config = dict(
    encoder_arch='vit',
    model='masked image model',
    dataset='streak pictures of flow and ridge fields',
    train_examples=195000,
    image_size=64,
    crop_scale_min=0.8,
    horizontal_flip=False,
    method='mae',
    mask_ratio=0.75,
    loss='mse',
    encoder_norm='rmsnorm',
    encoder_norm_position='pre',
    encoder_activation='relu',
    encoder_mlp_ratio=4,
    encoder_head_dim=48,
    encoder_fused_qkv=True,
    encoder_bias='none',
    encoder_qk_norm=True,
    encoder_parallel_block=False,
    encoder_inner_norm=False,
    encoder_patch_size=[4, 4],
    encoder_layers=14,
    encoder_width=192,
    encoder_positions='learned',
    decoder_width=128,
    norm_pix_loss=True,
    decoder_layers=4,
    init='kaiming_normal',
    residual_init='scaled_by_depth',
    optimizer='soap',
    beta2=0.999,
    learning_rate=0.0039,
    beta1=0.95,
    shampoo_beta=0.999,
    eps=1e-08,
    precondition_frequency=10,
    max_precond_dim=512,
    one_sided=True,
    adamw_lr_other_params=0.0016,
    max_steps=21100,
    batch_size=64,
    epochs=6.9,
    lr_schedule='step',
    warmup_steps=2110,
    weight_decay=0.06,
    adamw_weight_decay_other_params=0.05,
)
Rows from block 9 of the encoder of a small masked image model, named by matrix and row number. Rows with one number belong to one neuron. Each number is 128 + 24 x the weight over its row's rms, rounded and kept within 0 to 255. All counts start at 0.
Before each neuron's rows are labels from the 100 images, of 14976, where the neuron reaches its highest value: "peak at" is the part of the image that holds the peak; "responds to" is what is common among them. Only what is clearly more common there than usual is listed. The data: streak pictures of flow and ridge fields. In brackets: how many of the 100, against the usual share in percent.
# fc1: MLP up (encoder.blocks.9.mlp.fc1.weight, 768x192), inputs 0-47
# fc2: MLP down (encoder.blocks.9.mlp.fc2.weight, 192x768, transposed), outputs 0-47

peak at: top left (26 vs 9.8)
responds to: fine streaks (100 vs 49.8)
fc1.558 [137 154 115 124 140 106 108  83 115 132 141 136 141 130  98 138 132 115 124 103 106 136 120 144 108 129 141 162 152 116 130 175 127 110 123 137 153 127 127 107 154 133 150 116 191 112 146 129]
fc2.558 [144  90 103 103 120 164 172 189 153 108 121 138 131  96 134  88 111 152 157 127 125 129 110 110 143 120 141 164 139 168 108 109 146 159 111 109 121 145  71 144 106 173 144 147 120 104 110 152]

peak at: top left (42 vs 9.8)
responds to: fine streaks (94 vs 49.8); high contrast (88 vs 39.5); loop (29 vs 10)
fc1.636 [126 102 162 139 133 108 152 131 172 137 107 134 115 163 139 122 129 130 104 120 158  82 134  77 138 175 147 172 151 150  83 150 131 108 155 153 134 132 105  90 124 142 130 162 148 105 122 137]
fc2.636 [141 101 157 138 118  96 140 120 178  85 130 160 179 114 119 106 130 110 154 109 100 117 131 123 134 127 141 124 148 160  95 147 141 113 136 130 147 124 130 120 131 131 142 130 118 130 149 114]

peak at: middle right (76 vs 11.7)
responds to: fine streaks (96 vs 49.8); source (48 vs 9.6); loop (29 vs 10)
fc1.127 [132 129 159 143 143 141 159 131 145  87 187 145 160 101 152  95 127  95 141 123  76 133 126 133 111 114 162 187 126 133  63 131 129 106 103 163  99 109 134 110 138 121 135 165 144 108 116 124]
fc2.127 [131 133 118 118  75  98 144 123 108 145 105  97 126 149 159 136 106 181 159 104 142 122 102 173 161 153 144  85  95  86 128 100 135 140 133 139 154 125 101 159  92 137 127 125 136 130 143 118]

peak at: top left (26 vs 9.8)
responds to: fine streaks (100 vs 49.8); high contrast (82 vs 39.5); loop (28 vs 10); delta (27 vs 10.1)
fc1.396 [126 131 145 151 140 118 134 140 127 148 139 139 153 147 109 120  84 118  68 106 128 107  98  99 149 143 141 174 136 114 102 123 125 123 131 131 129 161 124 117 138 133 129 147 144 145 119 128]
fc2.396 [162 133  66 107 150 140  98  87 116 162 131 119 146 120 155 143 142 147 127 137 122  61  94 117 125  78 117 125 192 120 178 104 136 144 138 116 126 142 132 135 114 128 130 127 159 112 133 146]

peak at: top right (25 vs 9.8)
responds to: fine streaks (98 vs 49.8); high contrast (83 vs 39.5)
fc1.383 [130 134 158 151 140 142 137 106 141 114 121 163 120 125 143 117  77 109 116  64 137 110 103 157 138 131 160 149 121 122 112 122 155 105 121 119 135  95 142  98 143 136 130 133 166 121 125 144]
fc2.383 [171 134 141 105 125 129 135 149 132 102 146 156 126 125 121  93 123  92 143 149 134  90  95 108 157 140 123 144 190 144 131 139 152 115 128 132 135  91 126 116  98 108  82 127 143 106 106  91]

peak at: bottom right (33 vs 9.8); bottom centre (29 vs 11.7)
responds to: high contrast (89 vs 39.5); turbulent (74 vs 10)
fc1.734 [164 111 103 164 117 125 101 157 156 125 123 143 155  81 139 119 143 128 119  76 161  93 103  96 125 105 118 139 140 143 122 142  73 118 106  97  91 114 155 124 118 153 133 144 157 147 115 155]
fc2.734 [136 146 105 133 153 121 128 124 170 157 129 159 173 126 171 124 118 151 198  81 119 137 144 172 115 140 150 117 106 111 104 142 149 110 139 132 131 122 168 121  91 143 137 157 125 129 171 153]

peak at: middle right (34 vs 11.7); middle left (30 vs 11.7)
responds to: fine streaks (96 vs 49.8); high contrast (90 vs 39.5)
fc1.12 [136 114  98 129 136 130 121 134 136 110 133 152 100 104 149 135 129 125  78 146 135 118 169 146 134 120  97 142 113 114 127 125 128 103 136 140  84 130  88 123 133 151 134 122 152 136 136 148]
fc2.12 [137 136 126  96 161 151 112 142 138 159 111  68 136 112 139 132 145 178 132 126 138 101 124 107 111 117 121  83 141 104 144 144 119 145 132 134 126 146 131 143 126 148 129 135 134 124 128 155]

peak at: top right (32 vs 9.8)
responds to: fine streaks (95 vs 49.8); high contrast (83 vs 39.5)
fc1.316 [103 138 108 130 134 102 131 152 161 129 126 129 101  96 141  92 119 146  75 115 149 103  92 110 109 147 131 127 173 140 129 156 128  77 134  69 120  87 116 109 119 131 114 118 125 164 138 104]
fc2.316 [135 131 154 149 104 114  76 135 131 131 158 147 190 150 185 124 132 154 156  96 143 165 157 164 107 155 155 137 121 140  88 114 145 123 142 129 160 110 139 112 105 129 130 107 153 135 167 128]

peak at: bottom left (28 vs 9.8)
responds to: high contrast (96 vs 39.5); fine streaks (81 vs 49.8); waves (42 vs 10); turbulent (35 vs 10)
fc1.177 [144 103 130 215  85 120 116 145 134  92 141 167 107 131 169  97  68 102 189 106 154 130 137 107 142 116 181 176 142 121 136 170 121 152 158 111 142 163 126 129 139 106 130 131 149 125 120 168]
fc2.177 [128 125 110  82 169 133 136 121  98 153 129  99 131 140 144 115 144 134 135 103 111 113 130 135  76 105 133 133 130 137 101 128 104 120  94 149  79 138 133 135 143 155 101 105 148 122 125 129]

peak at: centre (41 vs 14.1)
responds to: high contrast (95 vs 39.5); fine streaks (95 vs 49.8); parallel (49 vs 9.8)
fc1.311 [120 110 163  79 136 155 130 133 140 102 133 141 146 100  84 126 157 113  95 117 125 117  95 105 179 147 180 174 123 128  82 141 120 100 117 127 154 120 144 120 143 121 138 145 108 135 126 155]
fc2.311 [174  93 183 121 139 148 102 185 121 126 166 109 160  82 165 115 137 184 143 123 154 121 118 104 183 138 164 133 148 135 129 144 121 123 113 130 158 137 137 112 127 109 121 117 149 114 162 126]

peak at: bottom right (30 vs 9.8)
responds to: high contrast (99 vs 39.5); waves (56 vs 10); turbulent (37 vs 10)
fc1.294 [109 155 127 136 137 108 131 136 138 147  94 109 135 100 108 157 125 143 162 157 164  96 124 150 108 123 146 118 118 148  69 155  92 123 137 157 115 138 134 163 121 177 119 133 121 117 120 115]
fc2.294 [ 86 145 128 159 160 136 119 113 140 111 161 139 129 107 156 139 135 124 136 139 103 164 117 146 121 178 126 172  71 140  68 146 103  81 128 122 124 102 182 121 120 139 163 129 153 132 101 115]

peak at: bottom right (50 vs 9.8); bottom left (32 vs 9.8)
responds to: high contrast (87 vs 39.5); fine streaks (75 vs 49.8); loop (39 vs 10)
fc1.353 [168 147 112 123 100 105 127 139 103 171 146 101 105 151  93 130 101  67  88 190 147 130 132 124 136 161 131 114 120 146 137 128 118  95 107 136 145 115 125 134 137 173 115 143 113 122 146 147]
fc2.353 [ 80 129 128 117 124  81 111 113 113 104  88 124 141 156 122 133 129 120 121 101 114 136 156 140 132  81  97 150 122  84 158 122 157 139 127 143 126 126 115 177 132 156 147 151 114 103  89 143]

peak at: bottom left (29 vs 9.8)
responds to: fine streaks (93 vs 49.8); high contrast (92 vs 39.5); whorl (33 vs 9.9)
fc1.239 [170 131 149 142 121 152 110 135 127 170 129  95 152 139 117 133 122  90 159 103 149 111 131 149 128 119 107 137 113 134 124  94 135 152 128 126 164 103 125 103 137 106 117 160 108 163 132 116]
fc2.239 [144  98 150 126 140 169 123 119 111 115 169 115 173 122 150 124 172 126 191 121 147 121 109 126 148 140 123 155 129 119 135 150 124 147  82  90 147  84 167 111 122 156 153 130 166 120 140 104]

peak at: top right (32 vs 9.8)
responds to: high contrast (83 vs 39.5)
fc1.81 [107 116 132  93 135 117 125 107 114 133 134 157 139 147 133 157 128 101 115 160 126 108 100 144 127 162 112  92 132 150 127 121 110 143 139 116 154 107 118 115 132 154 153 168 151 141 120 154]
fc2.81 [128 113 141 151 160 121 116 125 123 113 125 122  55 102 139 122  79 147 170 142 101 137 129 122 190 116 128  84 155 166 166 106 130 138 101 121 121 119 103 116 119  88 150 138 116 160 155 112]

peak at: centre (40 vs 14.1)
responds to: fine streaks (86 vs 49.8); high contrast (81 vs 39.5); turbulent (38 vs 10)
fc1.685 [162 118 146 166 101 132 140 143 138  95 160 118 164 138 138 136 100  92 129 113 164 134 123 123 153 120 133 183 131 114 106 128 118 148 182 145 166  87  98 168 135 155 125 127 116 134 110 134]
fc2.685 [125 138 156 121 153 138 161 136  95 161 138 108 164 148 165 110 121 146 183 130 124 137  89 150  67 154 131 103 105 110  96 133 131  91  85 152 141 116 158 108 108 163 117 135 156 141 132 120]

peak at: bottom right (64 vs 9.8)
responds to: high contrast (96 vs 39.5); fine streaks (78 vs 49.8)
fc1.761 [120  95 112 126 133  96 122 151 179 130 138 121 120  96 175  97 121 139  78 115 170  99  64 111 131 150 161 125 153 136  73 119 133 109 163  94 159 121  90 120 107 132 124 146 174 149 127 117]
fc2.761 [130 124 127 124 122 142 105 118 130 110 167 170 170 141 153 114 110 126 179 124 110 117  77 141 149 169 123 119  85 113  92 129 122 143 125  97 135 116 173 162  90 148 112 114 124 137 162 113]

peak at: top right (25 vs 9.8)
responds to: high contrast (94 vs 39.5); turbulent (44 vs 10)
fc1.708 [ 88 131  89 125 168 135 153 159 122 115 145 120 139  94 125 100 112 136 111 139 153 101  95 124 113 122 150 132 122 130  83 109 104 110 129 143 155  86 152 172 104 125 153 155 118 115 127  98]
fc2.708 [130  94 143 148 119 125 110  93 135 161 148 122 129 151 168 121 111 139 188 112 101 143 127 151 107 111 141 126 132 102  92 107 121 151 157 113 108 125 169 102 124 162 140 128 155 152 139 148]

peak at: centre (38 vs 14.1)
responds to: high contrast (94 vs 39.5); fine streaks (88 vs 49.8); turbulent (27 vs 10)
fc1.305 [159 138 144 110 131  80 123 105  88 136 102 189 159 167 127 102 126 119 172 154 138 122 131 141 145 148 122 113 126 136  87 127 121 150 148 151 157 129 132 140 181 102 156 169 104 121 137 144]
fc2.305 [103 122 137 153 136 100 129 109 152 147 136 128 105 112 177 127 130 118 103 104 137 134 129 119 113 146 109 152 117 121 140  96 140 144 141  99 137 144 108 119  77 101 118  99  95 115 110 122]

peak at: centre (38 vs 14.1)
responds to: fine streaks (100 vs 49.8); high contrast (86 vs 39.5); parallel (61 vs 9.8)
fc1.456 [118 136 144 117 127 125 155 146 104 121 124 148 136 168 142 139 163  87 110  86 157 131 109 143 164 117 178 189 151 153  57 120 136 129 156 126 151 135 118 137 161 136 146 161 139 126 160 157]
fc2.456 [135 120 162 151 150 134 130 172 151 135 146 121 146  98 102 135 101 123 152 137 138 146  76 114 133 143 135  90 128 137 175 133  85 110  77 164 204  96 117 117 111 121 120 157 156 125 104 144]

peak at: centre (36 vs 14.1)
responds to: fine streaks (85 vs 49.8); high contrast (82 vs 39.5); source (30 vs 9.6)
fc1.268 [125 117 152 165 137 118 127 154  99 140 133 202 111 132 134 131  87 131 130 130 105 157 102 150 132 143 132 157 117  97 117 101 139 173 115 145 149 146  89 177 148 151 163 122 117 101 102 136]
fc2.268 [ 51 146 122 123 105  90 159 108 115 159 144 121 122 125 122 167  77 112 132 123 120 156 177 137 118 163 122 106 152 134 106 149 146  77 120 117 124 121 106 116 114 130 131 147 111 151 132 101]

peak at: middle left (32 vs 11.7); bottom left (27 vs 9.8)
responds to: fine streaks (94 vs 49.8); high contrast (70 vs 39.5); pair of whorls (30 vs 10); source (29 vs 9.6)
fc1.426 [145 129 157 170 105 189 150 130 120 156 161 146 166 159 104 140 131 137  96 105 102 129 127 144  70 150 134 111 104 118 110 110 146 104  98 144 143 141 171 116 140 164 143 128 148 116 134 135]
fc2.426 [ 98 127 109 124 117  85 135 116 127 140 110 152 151 150 128 123 127 154 132 113 111 168 102 134 165  86 135  92 158 119 206 104 141 154 127 101 133 130  89 141 150 109 130 137 127 146 104 147]

peak at: middle left (47 vs 11.7)
responds to: fine streaks (90 vs 49.8); high contrast (81 vs 39.5); source (45 vs 9.6)
fc1.548 [119 127 158 151 105 109 135  99 135 140 121 117 126 152 120 129 112 116 106  84  86 118  98  69 119 134 139 155 145 118 111 125  97 156 123 137 178 147 181 139 146 123 116 109 117 154 109  98]
fc2.548 [127 134  86 102 122 155 130  71 135 148 178 105 108 164 145 129 147  99 180 103 128 125 120 174 145 131 176  94 104 122  90 132 108 119 132 113 121 172 101 137  90 135 120 128 127 110  99 140]

peak at: top right (31 vs 9.8)
responds to: fine streaks (99 vs 49.8); high contrast (91 vs 39.5); loop (39 vs 10)
fc1.583 [ 90 102 139 127 127 104 144 180 150 131 124 153 144 105 149  93 141 141  63 114 129 126 113 134 132 133 177 162 107 102 155 117 119 134 131 136 151 151  99 131 141 116 124 132 131 164 147 125]
fc2.583 [139 105 174 102 111  98 149 108 158 117 139 129 131 107  92 131 115 137 131 111 132 157 171 127  94 138 122 128 127 167 121 160 138 140 127  93 118 125 176 112 107  99 127 124 140 142 121 122]

peak at: bottom centre (44 vs 11.7)
responds to: fine streaks (93 vs 49.8); high contrast (91 vs 39.5); whorl (25 vs 9.9)
fc1.77 [142 159 120 114  91 121 131 141 158 113 116 151 118 125 119 138  64  96 130 116  93 132 120 116 171  99 183 153 123 136 105 121 135 152 134  91 170 138 123 128 143 108 170 139 168 135 130 143]
fc2.77 [130 132 196 156  87  88 166 139 138 122 130 101 139 122 152 107 145 111 176 126 101 152 157 132 106 126 153 135  99 151  60 130 127  78 114 124 121 129 120 127 125 127 109 134 133 119 113 124]

peak at: bottom centre (31 vs 11.7)
responds to: high contrast (99 vs 39.5)
fc1.346 [120 120 141 148 156 156 131 133 157 103 142 140 141 133 146 135  77 106 126  91 140 139 105 124 121 106 131 137 129 138 131 129 121 133 177 123 148 114  84 153 139 112 153 119 116 116 167 159]
fc2.346 [ 99 131 173 124  88 111 145 132 111 115 106 135 162 136 155 110 143 161 196 128  99 191 157 156  95 160 123 108 133 106  98 126 131 103 118 145 134 125 150  97 120 141 107 131 146 162 181 118]

peak at: top left (45 vs 9.8)
responds to: fine streaks (97 vs 49.8); high contrast (96 vs 39.5)
fc1.204 [155  93 127 134 138  88 134 138 127 123  93 157 142 117 150  83 128 140 108 113 163 105  94 148 124 110 139 151 182 118 138  89 153 123 161 130 132 116 115 141 165 117 140 149 149 130 116 145]
fc2.204 [166 126  92 125 156 145 127  93 123 120 136 165 143 145 117 142 123 127 141 123 114 116 134 142 131 111 120 151 239 125 153 139 164 161 171 131 133 155 142 154 102 123 115 151 149  95 136 144]

peak at: middle left (35 vs 11.7); bottom left (26 vs 9.8)
responds to: high contrast (98 vs 39.5); fine streaks (96 vs 49.8)
fc1.467 [137 104 164 168 141 123 125 133 157 131 104 147 127 113 162 140  54 109 102 121 127 151 110 136 143 120 174 167 123 150 119 142 160 168 167 130 178 110 119 162 102 146 146 146 161 136 137 140]
fc2.467 [149  99 182 139 116 105 150 143 130 155 135 121 157 138 157  87 123 138 177 141 116 183 131 143  90 158 129 113  99 131  72 145 114  70 106 156 144 117 144 109 115 145 112 125 149 146 137 120]

peak at: centre (43 vs 14.1)
responds to: high contrast (100 vs 39.5); fine streaks (90 vs 49.8)
fc1.245 [126  96 157 135 151 147 151 134 168 139 150 134 146 128 112 143  82 113 108 108 148 131  70 135 110  85 152 151 171 158 109 146 131 139 154 114 156 114 119 151 114 114 159 125 139 138 156 160]
fc2.245 [128 132 145 134 118  99 147 132 123 117 114 107 138 138 159 115 123 152 226 144 117 169 138 163 101 149 129 126 119 124  97 106 131 118 115 152 142 137 145 102  93 140 102 135 136 155 126 138]

peak at: top left (34 vs 9.8); bottom right (29 vs 9.8)
responds to: fine streaks (99 vs 49.8); high contrast (95 vs 39.5); spiral (27 vs 10.4)
fc1.115 [113 115 147 156 153 135 160 156 103 148 122 109  93 124 154 134  80 109 130  97 140 130 135 147 133 103 152 162 154  98 108 138 139 133 171 131 152 122 143 130 119 149  90 118 134 125 101 124]
fc2.115 [102 131 101  85 141 109 142 138 125  97 130 146 179  87  96 112 177 158 139 109 121 148 108  81 118 127 165 125 125 127 158 113 129 158 104 143 117 142 102  95 138 122 102 128 126 127 137 127]

peak at: bottom left (52 vs 9.8)
responds to: fine streaks (75 vs 49.8); pair of whorls (38 vs 10); waves (28 vs 10)
fc1.47 [ 95 112 153 145  69  99 119 159 155 104 137 126  70 120 131 102 140  78 137 118 133 126 127 181 135 157 124 147 132 126 126  96 113  89 117 117 142 111  98 116 137 101 117 134 165 123 127 142]
fc2.47 [175 151 154 152 145 173 114 123 121 149 148 130 130 119 134 127 126 133 129 123 117 102 142 134  99  93 150 154 115 164 113 139 119 105 118 144 118 119 159 121 120 162 167 150 128 136 124 125]

peak at: middle left (30 vs 11.7)
responds to: fine streaks (99 vs 49.8); high contrast (92 vs 39.5); whorl (26 vs 9.9)
fc1.208 [112 124 155 116 122 160 154 126 147 141 133 158 135 140 122 120  70 117  97  95 121 141  99 148 127 106 159 169 132 139 131 137 164 151 184 132 194 106 110 151 163 144 134 126 137 146 151 112]
fc2.208 [100 135 165 137 118 126 147 151 127 147 125 124 143 145 138 100 135 150 171 127  97 173 137 121  86 149 130 112 113 130  99 114 120  94  91 166 119 137 124  74 129 130 107  97 144 137 136 122]

peak at: top centre (28 vs 11.7)
responds to: fine streaks (98 vs 49.8); high contrast (92 vs 39.5)
fc1.590 [128 140 113 160 168 137 127 123 138 120 138 134 128 130 194 111 116 162 178 113 109 107 149 156 132 117 147 163 117 142 124 140 150 107 118 108 126 134 133  92  67 122 171 126 147 121 102 104]
fc2.590 [ 76 131 142 128 145 123 123 147 119  83 111 156 115  98 142 134  79 153 120 147 133 155 118 116 112 128  93 109 159 134 177 124 150 136 108 115 148  82 168 117 148  96 120 138 110 112 148 133]

peak at: top right (36 vs 9.8)
responds to: turbulent (92 vs 10); high contrast (89 vs 39.5)
fc1.578 [158 131 173 129 120 108 151 110 110 131 114 128 116 172 178 133 113 147 100 118 106 132 138 126 194 137 153 175 147 157  99 109 102  74 161 125 123 136 122 135 145 133 106 178  92 123 119 157]
fc2.578 [128 170  91 105 139 124 124  93 157 147 130 149 164 133 146 102 157 161 158 125 125 127 131 136 137 108 154 134 151 134 154 127 141 164 134  98 136 125 131 124 113 117 147 122 106 126 145 134]

peak at: centre (45 vs 14.1)
responds to: high contrast (96 vs 39.5); waves (56 vs 10)
fc1.502 [102 137 136 143 122 101 146 117 140 152 108 134 138 132 143 144  61 110 137 126 141 145 118 149 155 125 144 158 145 134 119 105 166 129 163 105 195 136 104 128 163 104 145 133 119 159 134 138]
fc2.502 [136 115 164 158 108 121 150 163 125 131 110 112 127 103 146 104  96 133 164 109 128 172 116  98 104 106 123 125 118 150  84 158 115  96 126 141 105 153 161 146 129 127  94 138 147 136 126 121]

peak at: bottom centre (47 vs 11.7)
responds to: fine streaks (100 vs 49.8); whorl (49 vs 9.9)
fc1.458 [179 100 107 113 127 119  93 156 100 114 162 117 101 126 127 124  98  99 172 123  90  96 156 120 174 109 101 177 139 116 121 131 149 122 158  87 120  76 124 139 170 111 164 129 170 153 122 156]
fc2.458 [107 115 165 172 175 132 105 119 139 114 113 135 158 156 156 114 112 170 143 135 160 172 172 142 131  92 149 129 136 115  82 154 142 146 125 124 108 108 170 132 109 169 137 114 149 146 173 114]

peak at: top left (35 vs 9.8)
responds to: fine streaks (96 vs 49.8); high contrast (82 vs 39.5); loop (29 vs 10)
fc1.607 [127 111 146 108 109 152 147  82 141  81 128  67 149 118 142 152  99 109  97 125  98 127  86 159 141 105 166 168 170 108 103  92 116 120  96  86 127 145 146 126 113 147 146 121 140 117 130 182]
fc2.607 [153 133 132 118 154 132 136 178 135 119 169 143 141  78 121 155 161 127 161 142 152 130 123 174 151 133 124 118 172 154  88 141 136 147 125 123 146 137 100 113 117 167 134 125 141 154 108 114]

peak at: bottom right (42 vs 9.8)
responds to: high contrast (94 vs 39.5); fine streaks (86 vs 49.8)
fc1.329 [114 137 157 132 130 145 129 116 168 156 147 142 154 107 134 139  84 108  81  81 128 143  95 119 113 128 202 132 159 165  84 140 161 111 157 139 166  99 117  97 101 135 132 111 129 131 122  98]
fc2.329 [119 129 111 112 118 107 122 119  99 135 127 112 156 129 166 134 128 175 214 122 121 176 145 172  94 146 118 103 125 121 118  83 143 141 113 147 147 125 138  86 108 161 133 149 135 140 150 140]

peak at: top centre (36 vs 11.7); top right (27 vs 9.8)
responds to: fine streaks (100 vs 49.8); high contrast (98 vs 39.5); whorl (28 vs 9.9); loop (26 vs 10)
fc1.662 [132 109 107 120 111 119 133  78 136 109 181 124 117 113  96 135 134 125  74  95 175 133 110 149 104 111 128 153 135 153 148 141 140 109 115 143 135 120 124 116 110 145 100 112 157 124 102 146]
fc2.662 [100 141 129 126 173 109 119 157 119 115 116 157 110  90 105 173 127 135 110 125 154 144 131  82  78 100 101 111 191  73 137 124 133 133 144 107 150  87 152 120 148 134 131 129 125 131 113 145]

peak at: bottom right (47 vs 9.8); top right (31 vs 9.8)
responds to: fine streaks (92 vs 49.8); high contrast (85 vs 39.5); delta (31 vs 10.1)
fc1.134 [151 122 150 128 152 134 105 107 123 138 150 122  83  92 137 101 110  85 129 149 144 125 156 108  81  94 138 159 154 130 163 112 124 127 133 164 144 136 151 135 123 117 130 157 113 105 143 145]
fc2.134 [132 111 138 181 149 145 171  67 159 150 117 106 102 101  96 130 112 103 155 142 144 129 121 111 143 146 162 136 129 102 153 105 127 118 111 164 149 128 129  93 119 118 144  92 133 116 146 134]

peak at: bottom left (58 vs 9.8)
responds to: fine streaks (97 vs 49.8); high contrast (87 vs 39.5); loop (26 vs 10); whorl (25 vs 9.9)
fc1.763 [115 113 180 171 108 123 125 121 145 143 110 147 122 147 172 111  74 119 123  93 146 128 141 135 138 141 178 180 139 166 104 161 128 127 128 137 154 146 126 143 119 115 113 140 127 143 135 138]
fc2.763 [134 137 131  82 136 128 143 131 118 124 127 129  99 145 149 108 149 113 171 151 127 146 129 124  84 109 136 142 131 142 103 132 113 125 109 164  77 133 105 102 134 150 103  94 123 132 102 148]

peak at: centre (37 vs 14.1)
responds to: fine streaks (89 vs 49.8); waves (60 vs 10)
fc1.497 [111 109 126 181 134 139 125 131 143 131 123 149 149 164 121 125  76 114 162 139 165 159 103 137 176 134 147 188 133 128 119 152 119 128 129 147 172 143 136 111 152  98 141 165 139 140 122 140]
fc2.497 [143 154 149 112 150 127 140 135 135 111 121 131 130 129 137  97 163 131 155 138 118 133 136 125 102 130 127 130 113 125 124 137 129 128  88 115  76  90 150 135 138 160 139 123 123 132 122 138]

peak at: top right (33 vs 9.8)
responds to: fine streaks (96 vs 49.8); high contrast (89 vs 39.5); pair of whorls (26 vs 10)
fc1.512 [123 132 143 149 111  83 104 122 116  84 138 105  96 123 134 146 107  98  98 157  82 113 111 109 134 123 141 220 108 162 135 187 147  89 123 117 102 118 147 111 169 169 154 119 115  98 106 122]
fc2.512 [160 132 113 124 120 163 101 101  95 161 127 111 132 128 194 146 108 122 139  98 117  87  99 142  89 161 150 116 145 124 153  58 100  91 131 152 161 140 106  98 120 124 155 121 144 108 179 124]

peak at: bottom centre (33 vs 11.7)
responds to: high contrast (97 vs 39.5); waves (66 vs 10)
fc1.378 [120 164 188 167 166 121 145 165 148 158 112 134 157 138 116 115 121 130 120  93 196 134  76 146 129 103 149 101 146 110 111 143 106 129 156 142 149 125  99 134 122 140 144 104 138 138 152 108]
fc2.378 [120 122 138 113  94  95 124 113 128 142 123 142 137 158 136 116 147 167 155 112 126 149 140 132 150 130 145  73 140 143 134  86 115 152 150 134 133 170 111  97 151 125  99 131 138 148 174  95]

peak at: top centre (33 vs 11.7)
responds to: fine streaks (95 vs 49.8); high contrast (94 vs 39.5)
fc1.553 [121 124 126 132 145 134  99 119 136 117  86 145 110 139 149 110 122 149  85  91  81 104 107 149 162 158 142 210 151 124 118 152 126 133 135 148 119 150 137 159 125 160 138 134 151 145 100 172]
fc2.553 [ 89 123 157 130 141 124 121 146 100 101 125 116 144 122 178  98 121 154 172 165 122 143 100 125  84 180 106  89 110 112 155 140 130 112  88 146 184 105 147 110 113 144 136 141 124 136 165  86]

peak at: top left (40 vs 9.8); bottom left (30 vs 9.8)
responds to: high contrast (94 vs 39.5); fine streaks (87 vs 49.8); source (40 vs 9.6)
fc1.565 [132 150 161 114 104 157 171 149 119 126 154 159 131 116 132 143 149 153 101 109 183 130 106 125 119 120 120  92 132 114 102 100 123 159 149 155  98 156  81 131 130 119 187 155 104 113 139 165]
fc2.565 [138 112 137 137 155 135 109  74 131 156 120  70 149 164 134 141 140 120 148 121 109 112 166 176 145 126 106 129  79  79 135 126 121 103 123  88 137 106 166 153 118 127 117 122 109 152 147 101]

peak at: middle right (49 vs 11.7)
responds to: fine streaks (98 vs 49.8); source (34 vs 9.6)
fc1.566 [118 110 143 115 124 138 131 178 135 118 158 147  91  78 158 116 176 129 124 109 112 119 111 116 130 137 107 134 140 137  94 135 154 147 147 124 135 142  88 137 110 128  78  95 143 156 144 166]
fc2.566 [153 161 130 111 154 142  89 120 115 149 132 146 125  90 143 134 152 122 154 132 131  87 154 132 142  74 185 118 170 137 115 152 101 129 117 129 184 124 141 136  95 108 116 140 138 140 110  85]

peak at: top centre (39 vs 11.7); top left (25 vs 9.8)
responds to: fine streaks (99 vs 49.8); high contrast (97 vs 39.5); loop (39 vs 10)
fc1.604 [109 117 162 139 153 145 134 128 132 153 104 118 119 134 143 109  70 153 110 112 126  91 126 143 155 108 174 139 151 119  74 102 153 133 157 118 159 164  92 126 135 138 121 133 146 145 108 143]
fc2.604 [120 112  88 134 152 102 103 106 104 136 119 154 153 106 149 171 154 141 187 108 139 163 134 163 146 115 123 125 168 139 131 129 108 134 137 125 131 123 157 117 127 123 116 114 117 138 138 147]